Rows from expert 7 of block 11 of the encoder, named by matrix and row number. Rows with one number belong to one neuron. Each number is 128 + 32 x the weight over the matrix's rms, rounded and kept within 0 to 255. All counts start at 0.
# gate: expert gate (encoder.blocks.11.mlp.gate, 8x48x192), inputs 0-191
# up: expert up (encoder.blocks.11.mlp.up, 8x48x192), inputs 0-191
# down: expert down (encoder.blocks.11.mlp.down, 8x192x48, transposed), outputs 0-191
gate.27 [156  92 164 160 187 153 104 110 138 156 167  96 143 147  48 119 143 145 133  46  98  81  74 118  98  70 123 126 126  88 143 115 173  99  91 143  83  57 130  77 138 174 134 159 160 132  92 135 167 111 166  73 165 158 141 134 131 133 104  87 149  54  96 134  55 140 122 124 110 150 177 128 175  99 116 110 111 124 147 132 123 119 120 156 152 127 140 149 117 124 109  76 179 166  97 136 182 150 103 154 115 178 121 118 150 132 144  64 147 142  99 146  89 101 141  43 108 197 101 109 133 131  45  85  87 146  59 156 196 103 110  71 146 118 142 217 159  59 190 153 159 164 121 152 157 138  83 127 155 167 147 148 123 145 124 105 134 152  74  99 185 132 113 176 123 151  87 102  50 109 133 119 164  97 173 155 209 135 168 136  89 120 111 163 134  87 111 117 169 152 159 154]
gate.28 [163 127 150  71  95 128 117 179  96 144 155 121 143 127  85 181 170 146 168 121 113 170 104  55 106 101 168  95 118 142 118  83 138 120  93 100 184  68 122  77  51 101 121 166 153 125  81 117 152  88 133 121  97 110 145 116 132 128 142 129 158  81 152 111 122 125 172  92  90 157 122 145 133  82  74  93 117 145 120 138 173 122 120 152 148 136 119 114 148 128 143 132  78 152  92  88 184 119 121 113 138 192 155 132 132 134 138 157 144 209 132 140 173 125 197  86 105 111 164  95  94 162 122 167  84  77 151 113 178 179 110  86 121 177 184 128 208  60 104 140 132 196 170 153 134 129  97 154 172 119  79 104 171 203  90 122 125 166  76  63 132 165 146 118 140 117  71 146 155  95 122 137 142  80 161 107 144 146 165  93  66 153  99 116 133  77 120 142 122 133 148 150]
gate.29 [113 115 172 157 141 137 129 100 118 113 141 157 138 123 146 142  87  87 142 175  93 121 125 176 134 105 120 144  96 124 138 102 162 136 125 168 115 126 156  97 128  98 119 155 120 209 117 118 143 133 157 115 156 118 119 106 116 152 132 138 161  93 116 135  91 155 123 105  75 147 156 134 140 101 162 113 102 124 129 104  84 102 134  86 120  86 141 179 107  78 133 144 157 148  82 156 112 130 104 147 121 175 106 169 144 110 104 122  91 128 143 117 100 107 128 150 114 186 109 116  77 146 107 103 163 130 137 119  89 114 141 113 122 134 137 129  73 130 108 133 136  79 124 156 115 131  97 166 136 166 108 100 103 112 133 100 140 129 122 127 127 130 117 121 147 140 141 123  74 112  83 160 156 135  99 121 167 147 150 150  69 120 155 104 144 112 142 182 130 178 179 144]
gate.30 [100 110  92 155 150 127 211  97 121 102 112 128  71  95 204  82  99 101 166 115  97  56 143 110 221 164 181 208 162 164  91 143 106 124 140 100  96 150 115 173 125 142 111  84 113 101 104 139 132 131  84 151 122 167  51 110 124 154 129 130 101 114 119  86 119 146 120 141 137  86 128  68 108 109 125 118 108 144 106 131 168 120 138 115 138 173 127 143 251 144 172 102 136 141 108 189 172  71 134 102 130 112 116 102  88  80 129 169 102 115 160 158 116 148  71 150 215 107 134 135 147  61  87 142 226 146 132 119 111  99 196 129 171  80 117 116 120 158 101 146 108 138  78 137 184 146 168  57 126 135 103 108 142 102 101  95 149 124 113 181 176 154  91 161  70 116 141 133  89 123 132 109  98 186  80  99 113 119 129 106 171 105 142 170 152  72 135 178 151 128 100 176]
gate.31 [101 113 191 219  99 172 152  41 194 124 176 183 148 103  98 147 111 159 132 127  95  27 107 190 124 162  78 148  54 184  74 212  95  88 136  92 105 156 128 186 161  75 116  78 100 157 153 145 110  85 166 166  89 135 148  86 152 145 152 149 179 111 153 135 141 170  60 105 111 106 115 108 121  74 103 118 129 126 100  78  98 177 111 145 113 110 115 144  58 172 152 130 173 163 127 150 141 218  61 201  77 150 186 165 112 195 173  83 179 155 147  73  79 104  95 143 103 155 152 163  85  99  84 102 111 141 107 165 179  66 121 117 114 174 134 119 168  88 123 178 119 128 136  32 146 108 102 164 109 161  81 209 105 168 164 113 125 170  93 133  86 109  88 193  90 174 175  39  84  89 121 163 176 123  81 132 193 117 102 155  65 157 178 152 124 104 121 146 166 123 172  81]
gate.32 [120 127 121 106 139 165 105 152 125 202 131 134 145 133 104 113 156 134  88 101 128 142 147 100 132 155 146 133 139 125 120 124 144 136 117 125 143 106 134 122 113 108 134 144 123 110 139 113 169 133 115 141 105 130 137 137 138 108  79  65  97 123 140 111 144  93 113 162 103 150 137 143 141 134 129 107 131 213  81 133 144 149  83 150  86 128 141  89 123 170 110  87 145 116 153  98 125 117 174 113 150 169 125 108 139 143 133 144 102 154 133 119 140 120 136 109 118 139 122 143  60 103  73 113 148 143  87  77 154 128 113 108 140 178 147 163 134 106 151 160 138 172 150 135 168 105 128 132 120 105 143 168 150  85 156 106 145 146 130 106 102 111 144 100 154 160 109  98  94 111 127 114 118 111 129 137 112  88  82  70 149 158  75  92 103 116 119 123 192 153 126 110]
gate.33 [152 103 147 102 123 126 165 128 133 125 128  72 107 162  86 156 199 120 142 137 181 154 108 110 152 142 104  55  91  48  85 161  81 133 131 175 111 115  94 109 115 110  89 111 162  99  98 193 149 141 148  71 148 183 124 151 134 118 134 104  53 119 132 109 115 155  86  93 127 181 142  98 103 145 137 155 132 129 119 140 153 126  99 168 123  32 192  89 131  55 134  71 140 110 147 173 141 143 121  82 155 147 186  71 173 143 105  88 136 130 173 186 190 143 104  59 135 131 163 163 129 101  95 132 115 103 137 116 153 136 126 131 102 132 200 139 151 105 191  76 148  97 114 135 133 127 119 105 120 120 157 176 155 135 113 168 124 133 126 112 148 174 142 112  71 143 118 159 167 139 164 154  79 138 166 177 113 182 101  72 151 140 109 122  94 115 123 116  83 124 132 145]
gate.34 [165 102 146 145  41 150 110 154 134  74 160  81 124 107 164 124 191  31 113 121 137 136 118  91 178  46  97 134  89 199  61 155   4 164 148 111 130 158 178 116 107  81  94 129 117 140 177 203  50 139 193 147  83 100 180 130 114 157 165 220 134 188 140 153 145 167 176  90 141 114  89 150 143 172  60 110 175  87  85 183  65 116 128 173  96 136 144 131 126  56 127 139 137 130 122  83 148 140  57 141 160  75 179 147 101 112 149 152 150  95 143 134 163 113  70 181 179 147 143 147 141 155 155 171  87 101 184 117 137 132 170 172  58 134  94 107 142 136 178  45 128 126 194 111 112 114 140 136  31 113  78  86 159 160   0  82 148  54 151 164 146 174  73 108 108  95 184 145 130 167 165 101  67 195 159  89 140 174  89 162 100 146 176 189 105 151  62 143 105  93 138 158]
gate.35 [144  84 119 174 130  74 171 119 106 134  76 113 168 118 115 117 143 164  93 172 120 105  78 156 193 102  79 105 169 126  69 217  68 127 122 196  77 181 168 139 209 175 128  95 108 102 204 169  95 104  90 167 137  26  92 100  93 131 111 151 175 125 203 192 207 143  91 127 149  90  72 109 172 109 146 142 145 171  91 108 118 112  95 160  45 125 140 130 118  98  70 118 126 161 152 129 154 128 132 111 113  69 154 142 176 129 167  65 106  89 126 115 179 184  89 137 139 150 112 156 124  58  87 130 156  82 101 166  99 102 102 154  91 155 122 128 145 144 138  56 161 114 114  42 118 154 181 169  50 139 186 170 107  61 126 165 134  78 152 167  95  88 125 151 125 147 168  78 115 122 148 109 107 150  92 147  81 121  27 148 125 131 156 177  98 143 131 135 123 154 146 106]
gate.36 [ 91 159 148  93 121 178 155 117 111 118 142 110 140 163 142 192 110  84 167 169  67 157 133 114 153 124 108 136 147  95 119 110 158  69 113 101 154  87 119 111 100  81 153 104 170  78 107 134 120 148 124 131 135 135 101 128 134 126  93 136 116 143 134  93  93 122 157 117 125 159 130 140 101 125 110  62 129 182 126 188 126 131 152 143 119 119 134 152 127 147 156 116 136 153 107 126 135 127 135 138 146 128 136 165 108 152  86 111  83  92 107 129 144 136 176 135  92 136 131 131 153 150 149 109  97 121 104 140 132  99 133  68  77 131 165 166  95  72 141 168 165 126 130 161 129  89 130 115 114  94 150  95 117 127 126  75 124 102 133 128 159 150 120  97  95 110 132 112 118 142 114 126 161 158 123 126 142 169  83 103  85 147  62 105  92 143 116 157 131 183 145 113]
gate.37 [121 198 128 118 155  91  79  90 193 113 169 153 165 126 162 128 161 104 180 155 107 161 109 136 156  88 128  94  44 218 172  80 123 125 134  99 116 161 137 181 168 158 174 145 107 149 178 209  84 129 112 149  52 177 203 168 151 162 205 166 149 110  90 201 123 160 227  57 186  79 191  76 146 105 136 173  68  80 127 113 133 209 144 199  99 137 211  82 170 194 110 174 139  62 133 136 100 167  76  76 183  98 167 118 155 196 148 140 209 112 137 132 125  64 196 143 230 164 213 109 135 152 145 138  38 130 163 140 208 182 132 137  97 129 102 119 110  88 110 156 111 104 199  93 140 139  66 143 105 115  79 150 162 113  96 118  70 106  30  72  70 185 119 126  92 163 144 130 111  60  61 149  60  83 198  91 203 150 132  79  70  81 177 175 142  80  85 100  99 143  46 163]
gate.38 [125 122 157 102 117 124 110 125 116 112 153 100 131  92 130 124 114 108 124 121 159 114 104 136  90 102  58 125 124 100  85  45 153 142 122 107 126 131  77 138 183 117 156 137 160 118  99 160 124 112 153 103 208 141 140 124 235 105 133 140 144 108 100 158  79 150 111 132 131 124 194 138 123 122 145 123 140  85 137 120  85 124 134 116 174 132 112 157 115  44 131  58 176 107 159 207 111 179 100 104 115 147 115 178  97 169 113 127 136 144 134 138 114  96  87 120  78 101 140 105 131 144 163  99 118 122 127 141 120 131 157 136 162 107 172  81 131  96  70 158 146  84  90 141 149 144  94 125 111 160 146 140  95 138  75 132 139 105 110  96 116 132  95 169  64 111 160 151 117 172 147 149 133 143 105 193 134 184 166 152 185 122 143 116 154 129 195 139 104 114 134  79]
up.27 [116 124 101 158 128 151 100 103 172 123 133  72 131 163 104 123  78 113 123 128 104  64  84 140 109  87 100 154 102  99 150 137 144  65 158 146  82 116 101 145 146 127  66 148 163 103  94 152 185 122 152 104 108 147 104  71 107 135  80 155 110  82 140 140 110 181 139 119  92 196 197 144 104 127 148 167 105 132 164 157  76  88 162 134 165 134 112 154 148 103 131 112 142 164 104 147 132 178  65 110 131 190 158 104 125 110 166  95 150 143 138 105 113 141 131  59 103 190 120 121 130  99  44  62 156 171 131  91 130 150 107 118 140  97 161 122 113  96 169 116 139 116  91 107 124 125 126  73 102 168 124 146 161 114 177 122 130 113 155 124 198 122  87 165 107 156 118 168 119 155 109 118 138  87 182 150 133 105 149 182 125 130 127 148 105 145  68 121  97 130 170 162]
up.28 [124 106 163 117 112 122  91 159  74 160 100 140 137 104 116 159 115 136 157  98  98 150  94 114 100 106 158 128 155 122 124 117 148 136  97 134 153 109 129  74  97 104 116 153 161 126 145  96 188 108 136 141 131  85 172 120 158 157 152 121 183  96 152 141 118 105 166 172 125 137 102 221 164  98 112 143 105 194 100 115 104 129 127 148  87 104  92 127 115 129 100 119  99 127 129  77 175 110 175  98 105 155 106 108 164 174 147  90 117 124  78 140 171 129 192 102 122 109 146  44 102 138 135 135  84  83 116 103 154 184  94  28 138 171 154 120 206  59  86 157 145 136 154 131 115 121  88 161 172 179 103 156 130 171 135 112 111 150  83 127 124  92 168 124 147 161  95 136 157 119 135 120 151  59 123 106 149 164 201  66  64 154  68 136 137 118 165 119 175 163 158 108]
up.29 [ 94  83 144 137 157 116 108 126 116 138 104  97 132 138 126 112  86 126 151 176 111 112 108 143 130 118 108 127 105 113  96 145 159 124 131 162 113 165 176 125 150 136 129  72 182 104 114 135 147 168  88 107 141 115  99 101 118 101 105 104 137 134 170 152 120 146 113 165  88 107 183 133 147 117 115 157  93 167 119  94 131 149 134  81 112  89 117 148 103 104 118 136 130 186 155 153 130 140 114 106 149 123  98 159 156 153 149 150 110  86 123 152 125 132 168  76 131 146 116 139  93 135 101 105 112 175 113 135 101 119 167 116 170 118 165 166 120 142 124 124 124 137  67 146 160  99 123 128 161 180  99 188 118  92 147 100 106 164 111 124 142 123 109 138  89 173 131 108 159 116 111 140 117  89 114 120 143 126  93 127 121 125 126 123 136 127 112 164 125 172 127 116]
up.30 [118 181 137  73 161  59  61 154 142  75 128 124 144 124 116 145  82 125 145 155 140 189 122 143 118  74  87  75 140 101 134  69 107 104 117  86 107 139 113 129  29 162 165  91 180  74  86 121 101 156 204 141  97 192 135 138 132 115 130 190  94 103  83 175 104 192 222 162  99 133 182 189  86 116 140 134 104  65 147 145  92 147 177 153 119 154 155 153 157 128 116 131 154  77 133 104  86 107  80  66 167  95 130 113 187 132 106 128 211 164 131  56 145 105 170 124  93 103  40 129 142 120 135 137 116 177 188 131 165 155 149 120  99 189  60 102 103  93 128 134 151 115 106 144 147 123 109  69 126 120 118 122 117 104  74  84 104  58 171 118 162 135 183  90  93 120 121 166 121 150  96  84 119 124 148 204 177 155 139 127 113 159 107 121  19 172 115 111 147 138 168 130]
up.31 [113  59 157 194 126 151  88  84 192  95 204 195 125  97 108  95 154 126 127 162 124  75 161 170 121 146  97 123  44 157  99 247  81 110 135 120  68 173 140 187 159  76 100  88 122 169 154  82 126 112 180 127  65  81 159 102 155 140 146 204 127 110 128 152 128 139 100  90 126 114 112 147  97 102 107 148 193  98  82  56  99 110 129 195 110 103  93 149  46 163 144 174 119 113 129 188 177 189  83 185  42 185 163 160 128 163 177 107 164 124 134  71 130 104 147 127 100 171 115  94 142 132 100 105  99 178 162 186 207  91 108 115 111 167 119  96 126 100 136 177 102 130 113  14 128 116 136 135 128 183  59 206 124 188 178 141 102 194 102 113 128 129  89 179 132 126 120  65  85  61 110 140 120 141 100 134 212 128 177 201  74 121 195 152 149 158 155 143 149  85 184 131]
up.32 [104 115  93 186 118 178  97 111 119 116  67  98  68 123 156 156 155 109 116 162 150 115 130 124 160 115 124  99 131 184  73 146 129 126 135 117 150 131 133 127 117 149 133 127 130 109 165 129 133 152 128 178  55 110 165 123 129 146  92 109 117 174 147 117 130 152 120  88 119 157 149  97  85 144 120 110 129 144 132 103 112 131 119 142 125 132 130  72 133 134 151 160 100 164 163 125  84 120 135 100 151 165 104 122 161 121 107 143 134 135 182 125  88 130 156 185 112 146 155 153  84 103 136  68 132 141 121 121 143 104 145 133 140 153 121 149 139 145 166  99 142 142  76 126 103 114 142  81 113  99 118 129 120  91 101 161 121 173 119 172 109 110 107 117 133 155 167 158 147 145 143 130 110  89 149 121 108 139 157 146 125 143 120  99  85 116 117 127 120 134 139 114]
up.33 [136  87 156  94  97 156 102  84 120  67  74 112 122 110 148 150 122 140 128  77 124 165 167 164 136 156 112 124  90 109 111 153  92 110 121 102 132 139 159 133 132 148  84  50 132 181 153 113  89 122 198 121  92 139 143 148 165 124 152 180 171 143  64 125 112 129 159 135  83  62  85 160 102 107 153 121 185  95 120 154  60 143 124 165 174 126 128 161 100 123  66 152 123 149  83 116 185 135 122 135 124  95 121 122 152 158  94 137 183 145 149  99 148  95 112 155  73 176  75 193  81 108 194 109 148 150 155 149 117  95 133 110 151 178  99 105 167 132 140 149 142  89 109 110 144 109 112 129 144 156 108 106 134 101  87 124 127 142 112 108 122 158 158 119 101 130 171  87 104 135 153 149 139 134 113 143 149 166 122 150  92 158 162 126  71 144 145 146 193 116 187 101]
up.34 [123 145 154 116 150 106 163  76 156  93 122 138 117 173 108 147 131 154 136 128 170 144 187 130 132 176  54 144  45 114 119 108 152 156 178 187 179 108  77  95 185  99 187 150  83 226 120 103 206 108  94  96  90 208 150 175 136 176 160 128 163 125  54 110  83  80  43  74  55 143 145 132  85  56 253 152  85 100 155  57 119 119 158  65 189  48 162  71 134 156 135 196 105 109 124 202  99 166  91 101 158 176 154 126 214  99  59 109 134 192 122 157  45  94 139 129 106 203 127 183  89  36 146  81 122 126 121 216 128 108 117 116 106 159 191 126 134 153 136 167 146  60 116 117 108 146 101 150 150 135 229 168  85  51 178 179 125 163 142 177  51 116 158 121  74 129 221 107  90 123 121 168 140 152  68 222 128  88 148 108 101 107 112  39 122 130 195  90  91 112 129  99]
up.35 [106  65 114 120 166 147 133  98  91 112 108 166  95 131 147 113 121 152 151 155 127 139 127  67 195 165 201 118 110 126 166 160 121  98 147  96 145 108 189 106 137  85  78 116 143 143  39  47 141 135 162  91  92 122  47 150 132 115 157 121 119 103 106  76  67  99 124 150 107 136 113 117 109 133 112  99 176 132 125  67 122  98 138  16 168  29 102 164 151 146 172 191  75 215 120 174 126 132 200  92  61 125 143 131  67 146  92 129 136 173 126 194 124 149 177 114 130 174 133 147 107 116 168 111 141 179 160 136 104 105 184 115 152 142 186 131 125 115 143 150  97 114 100 126 125  98 134 105 154 208 116 106 161 185 121 103 104 204  89 180 184 195 113 165 134 109  83 157 138 149 137 186 151 133  97  88 165 105 119 114 113  92 133  91 102 145 203 205 166 139 102 159]
up.36 [109 166 115 118  88 127 106 171 147 114 120 179 105 106 121 141 120 107 167 124 134 121 141  86 148 117 150  99  94 108 144  83 109 116 129 129 117 106 136 141 112 110 130 143 138 148  83 137 129 123 158 126 143 124 143 109 160 190 149 125 145  91 134 106 120  97 146 126 150 157  87 140 126 141 122 129 129 133 178 133 151 157 128 133 128 111 176 127 148  97 132 108 162 117  91 139 103  97 145 103 167 123 165 122 117 128 110 127 140  97 104 145 132 163 157 135 137 107 165 151 121 106 161 174 117 124 143 130 147 180 166 146  61 135 118 102 167 135 101 138 119  98 157 160 113 119 117 108 102  99 142 135 124 168  91 185 110 122 118 111  76 149 123 101 148 158 136 156 135  97 104 148  82 123 134 132 166 110 149 139 119 123 123 101 122 161 130 139  84 119 170 141]
up.37 [145  66 153 130  98 148 163 166  58 120  99 111  75 127 108 159 123 146  99 118 142 108 164  98  85 140 106 140 216  39  64 167 164 126 147 146 155  72 107  58  68  80  51 103 130 108  84  78 153 134 172 114 213  98  70 124 109  91  34 101 102 169 139  88 124 117  71 161  63 191 108 195 119 186 119  75 191 158 153 166 126  70  81  50 203 121  41 174  70  42 165  96  90 204 124 108 138 130 184 183  53 157 100 140  47  70  65 120  44 153 129 111 147 174  73 115  21 105  27 174 138 117 122 125 212 165  96 131  77  52 105 123 143 129 146 143 144 144 171 124 136 153  81 172 108 141 191 122 165 126 163  91  90 158 118 122 168 131 207 164 194  80 145 105 176  94 135 131 152 211 179 115 213 163  86 174  61 142 122 177 164 168  69  76  86 205 168 137 140 116 204  96]
up.38 [110 140 122 136 104  76 113  91 140 140 152 123 147  86 140 135 164 103  79  98 165 109  81 111 110 104  88  38 142 134 118  72 131 119 116 110 151 189 105  76 137 158 163 163 150 131 161 180 140  76  75 178 130 152 202 184 102 113 145 100 110 161 152 180 197 142 158 109 113 107 201 119 121  98 152 113 138  51 103 167  83 169 135 190 124 124 139 102 137 113  68 147 139  92 157 106 119 153  93 129 137 100 136 183 125 147 164  98 206 144 170 142 100 131 101 130 151 114 137  88  99 135 122 129 118 120 110 119 175 148 139 136 110 120 138 141 121 109 135 147 140 124 103  97 169 137 103 172 114 156 119 130  58 147 153 124 137 140 103 115 113  90 174 150 123 140 134 135 163 145 120 141 146  95 190 115  89 156 105 168 167 145 142 139  81  88 130  70 142 118 151  74]
down.27 [142 154 132 113 136 123 154 120 137 125 127  74 181  96  75 123 122 167 148 104 134 165 165 163 135 119 126 161 101 125 134 157 130 133 198 111 153 161 121 201 141 167 109 164  97 156 157 179 173 153 144 144 102 159 171 184 126 164  79 146 130 139 140 158 154 156  94 108 106 120 111 143 132 140 166 135 118  94 131 142  92 173 117 125 147 123 102  81  74 137 112  95 128 133 184 120 123 142  91 108 178 135 161 105 113 118 130 124 170 136 151  79 139  49 120 145 107 143 122 115 101 106  80 159 115 130  96 167 158 186  86 158 109 143 123 108 112 134 156 126 131 128 143 159  93 113 107 116  57  73 142 169  99  75 127  77 159  88 108 152 183 151 116 120 149 136 168  96  97  91 105  61  75 111 147 141 131 141  79  99 140 124  78 135 116  82  72  63 167  90 109 158]
down.28 [125 103 165 157 107 133 147  36 129 159  57 141 129 172 233 188  81  66 163 164  94  83 106 147 121 211 123 145 174 117  94 161 138 181 163 162 107  71 113 135 174 118 113  70  88 136 113 101 141  90  76 158 115 100 141 141 110 180 134 122 156 171 118 155 106 116 106 127 145 173 159 167 107 154 150 147 128 151 114 139  92 126 108  88 178 109 109 119  87 155 140 128 131 149 155 122 137 155  94 163  56 138 133 173  88 163 134 123  80 125 128 120 143 150 121 142 143 129  99 133 135 127  67  63 113  79  79 150 136  62  82  95 130  94 131 161 155  86 103 160  82 110 160 108  93 140  88 127 141 204 137 125  92 117 228 118 119 146  84  71  39 128 138 149 159 181 151 122 137 211 153 155 194 107 127  87 112 131 141 158 124  67 124 140 125 189 194 108 151 156 109 148]
down.29 [100 118 132 160 148 100 128 104  98 116 140  70 158 123 114 159 123 126 150 117 134 124 127 129 144 140 118 146 114 146 127 160 105 106 135 119 151 150 100 150 119 103 107 157 133 113 135 154 100 134 180 161  99 131 127 117 131 171 105 118 124 170 154 119 167 176 129 133 112 134 139 135 149 114 166 156 131 107 143 153  81 129 125 152 103 111  77 125 127  94 142 140 133 155 145 106  80 128 116 108 140 118 178 121 140 142 124  92 163 107 117  98 135 132 142 159 111 156  90 121 143 107 104 110 143 122 148 120 118 170 136 141  85 142 102  91 131 143 148 112 143  89 145 138  95 127 114 121  62 117 133 136 143 111 152 144  88 111 118 199 164  85 146  97 148 143 143 124 150 161 148  75 151  99 172 147 120 134  77 151 104 160 123 158 102  95  74 125 107 125 163 138]
down.30 [150 225  46 119 126 118  78 195 108 106 116 163  83 107 111 116 132 107 102  94 159  91  70  72 135 154 133 107 164 124 191  21  75 166  21  99 187 145 154 113  76 177 198 146 155 155  55  71 101 144 149 135 124 152 182  63 151 151 165 100  73 100 208 137 145 136 154  75  91 170 190 122 116 117 119 135 104 139 121 146 205  56 140 106 148 153 163 173 242 145 139 108 121  80 135 111  58 109 223  62 201 110 144  82 133  68 187 173 106 166  93 128  81 114 119 144 190 151 153  48 125 183 148 134 145 170 116 106 140 149 188 140 152 162 122 116 137 169  60 157  94 105 131 146 123 120 109 132 165 155 135 106 112 151 143 167 188 141 101 127  89 119 144 123  57 138  97 145 125 146  77 165  97  98  85  99  95 116 176  94 118 107 188  74 124 103 137 176  88 144 180  94]
down.31 [157 123 134 116 180 128 145 116  99  87  86  59 191 139  82 134 171 132 159 148 133  99 118 163 150 101  97 123 173 168 146 101 132 100 206 192 114 101 100 169 144 194 162 108 137 133  81 152 125 129 149  94 142 178 191 155 146 170 168 194 174 102 104 212  35 163 107  89  60 150 186 131  71 130  93 128 112  65  93 118  74 168 127 159 175 156 123 129 158 130  86 107 157 112 165 153 190 187  43  61 166 111 151 184  93 171 133 151 198 126 173 174 123  69 127 109 152 110 100 138 133 135 136 181 115 170 102 180 172 124 133  86 102  98 127 119 160  52 193 157 121  96 120 127 225 159  72  73 121 121 118 108 115  85 108 131 140  92  51  77 155 201 120 170  92 135 200  74  81 146 137  99  73  78 144 128 141 167 120 102 105  81 106 103  66 137 160  98 110 114  86 129]
down.32 [134 169 109 135 128 142 124 148 128 115 123 147 132  96 133 112 137 112 118 101 146 116 134 145 117  98 117 138 119 107 138  78 139 147 135 127 140 140 132 151 123 138 152 160 141 136 120 138 156 152  86 122 138 135 179 138 132 162 106 136 105 152 183 158 153 142 125 131 129 137 129 163 129 129 141 119 125 127 119 148 119 125 109 160 121 120 125 128 139 135 107  91 161 143 160 133  76 119 140  86 164 155 156 110 130 122 169 117 133 120 115 131 140 143 108 158 114 107 109 114 126 140 107 131 134 118 125 123 162 166 130 148 104 113 124 100 109 122 104 120 103  95 119 160  99 121 112  98 105 127 149 137 126 131 128 113 148 109 104 165 132 114 143 113 104 128 142 130 128 142 120 118 107 126 129 137 113 112 138 132 119 115  98 140 128 111  91 116 130 139 139 111]
down.33 [119 127 173 153  86 154 114  99 117 157 118 119 109 118 176 157 140 148 153  69 127 116 110  83 132 125 154 118 102 130 101 132 134 118 124 145 128  89 133 100 151 127 120 147 103 150 140 143 124  73 141 192 108 135 136 128 188 144 148 107 139 115  78  87 123 115 167 121 121  76 124 108  92  65 121 114 135 120 144 113 130 172  83  95 156 122  97  83  85 144 133 146 133  85 130 198 147 126 129 169 102 110 121 138  91 126  93 147 146 134 145 115  91 105 139 112 115 222 174 107 117 108 116  92 105 133 145 151 138 140 127 114 165 165 109 151 151  95 155 166 156 148 134  98 166 117 113 161 151 158  94 121 138 140 150 168 128 148 101  92  63 110 149 120 121 170 148 141 118 132 129 141 138  99 189 118 170 113 110 156 134 130 121 120 160 120 123 129 131 154 152 108]
down.34 [ 70 173 156  74 168 197 100 144  97 125   8 142 124 107 150 166  76 159 175  76 103 239 132 102 145  82 211  88 192 206 136 130 192 182 136 177 145  76 151 141 126  72 144 136 149 132  93 151 163 135 160 194 136 135 167 186 195 162 148 129 144 126  34  67  64  42 169 150 133  86 117 183 113 102  90  76  34 164 171  49 100 218 102 169 135  72 197  63  76 163 139 163 112 128  51 188 166 120 151 115  73 111  64 121  94 144  63 109 160 144 178 141 119 100 183  90 109 114 177 127 156 149 180 158 122  97 192 168 170 148  78  54 135 153 119 150  67  91 139 118 176 133  57  87 173 115 113 147 151 103 101 168 109  93 116 150  57 173 125  64  99 100 163 138 151 158 150 139 153  89 107 165 157  68 117 114 139 164 184  73 118 136  53 138 208 125 129 126 122 144  63 187]
down.35 [150 135 161 103 139  56 168 114 141 113 105  29 185 106  80 196  98 188 154 139 110 140 153 140 165  86 122 150 166 187 115 192 143 138 163 199  23 171 123 171 199 172  82 117 117 156 153 153 108 142 189 175  75 138 121 140 162 141 104 121 185 122 115 162 188 179 107 126  93  96 127 118  99 171 164 142  93  71 117 140 103 182 122 155 152  78 159  30 115 106  93 162  81 106 152 126 145 155  89 128 170  92 158  92 128 118  79 111 182 134 191 119 168 137 104 178 195 161 149 102 161  96  94 159 138  99 153 220  74 114 109 175  88  96 128  89 140 132 191  68 169 110 139  72 155 154 129 139  88 102 118 151  71 100 173 159 146 114  68  98 180 102 134 158 212 128 161  70 113 100 140  61  84 122 157 144  77 145 121 102 154 104 149 122 117 101 119 111  71  79  43 121]
down.36 [118  88 131 107 119 106 116 101 150 141 121 108 146 107 106 117 130 127 134  97 122 121 154 166 121 151 118  87 151 106 165  96 147 148 102 140  81 123 131 108 140 120 128 107 115 135 129 137 116 143 116 137 126 133 119 102  92 105 121 151 144 102  73 137 129 145 138 147  97 118 108 125 157 139 141 119  92 170 154  96 114 106 111 110 131 118 143 142 103 129 147  95 143 125 146 172 174 156 107 151 123 144  95 125 128 143 134 160 137 138 158 136 125 102 153  94 144 163 172 181  81 144 107 117 106 133 145 138 148  88 109 112 160 110 134 134 120  83 114 152 146 147 144 106 117 125 119 129 179 111 125 192 131 153  93  83 116 128 135  79  92 150 144 177  90 134 153 113  85 100 131 148 124 133 125 146 146 103 117 130 135 141 120 101 123 117 149 135 136 135 125 198]
down.37 [ 90  91 203 158 114 137 149 119 119 131  88 160  63 173 145 162 120 176 134 175 106 160 132  91 143 171 175  80 113 102  53 172 171 128 168 139 148  79 179  54  77 135  72 131 117  38 129 100 142 113  58 149 192 120  84 112 136  58  72  37 143 167 109  79  98  97 135 169 145 160 134 165  88 134 114  97 146 157 125 111 191 189  91  60 183  72 141 162  46 118 131 110  65 200  85  78 112 140 184 186 103 134 116  61 109 131  66  34  69 211  88 160 178 177 153  76 100  42  84 149 108  55 125 103 163  94  92 109 189  83 101 110 129 160 138 194 157 103 126 135 147 172 150 203  64 142 173 165 139  98 148 158 161 163 159 112 132 139 173 118 140 121 145  82 198 131 133 207 147 215 150 138 156 164  85 167 109 184  77 154 121 168  53 107 126 134 231 114 179 113  89 116]
down.38 [139 125 121 146  96 163 150 156 150 159 117 170  69 133 125  83 133 130 106 100 147 117 132  94  61 121 143 155 130 121 171 108 118 175 132 166 176  78  98 150 159 145 155 137  77 122 132 114 163 106  98 127 153  93 164 115 143 158 155 106 158 184 153 146 138  78  93 125 164 140  90 137 134 127  95 153 160 128 110 101 155 108 120 158 177 172 118 101  86 145 118  90 116 110 136 100 153 110 160 144 112 145  61 160  92 136 171 144 112 123 119 102  95 124 103  83  99  62 153 108 145  95 159 115 111  96 114 163 104 125  91 117 172 127 114 160 159 120 119 105  74 152 127 120 144 190 144 150 171 154 131 169 177 132 190 140 152 130 115 103 117 126 171 152 107 153 129 128 136 165 193 101  95 123 130 105 131  99 109 144 156  89 117 140 172 187 119  81 152  77 108 117]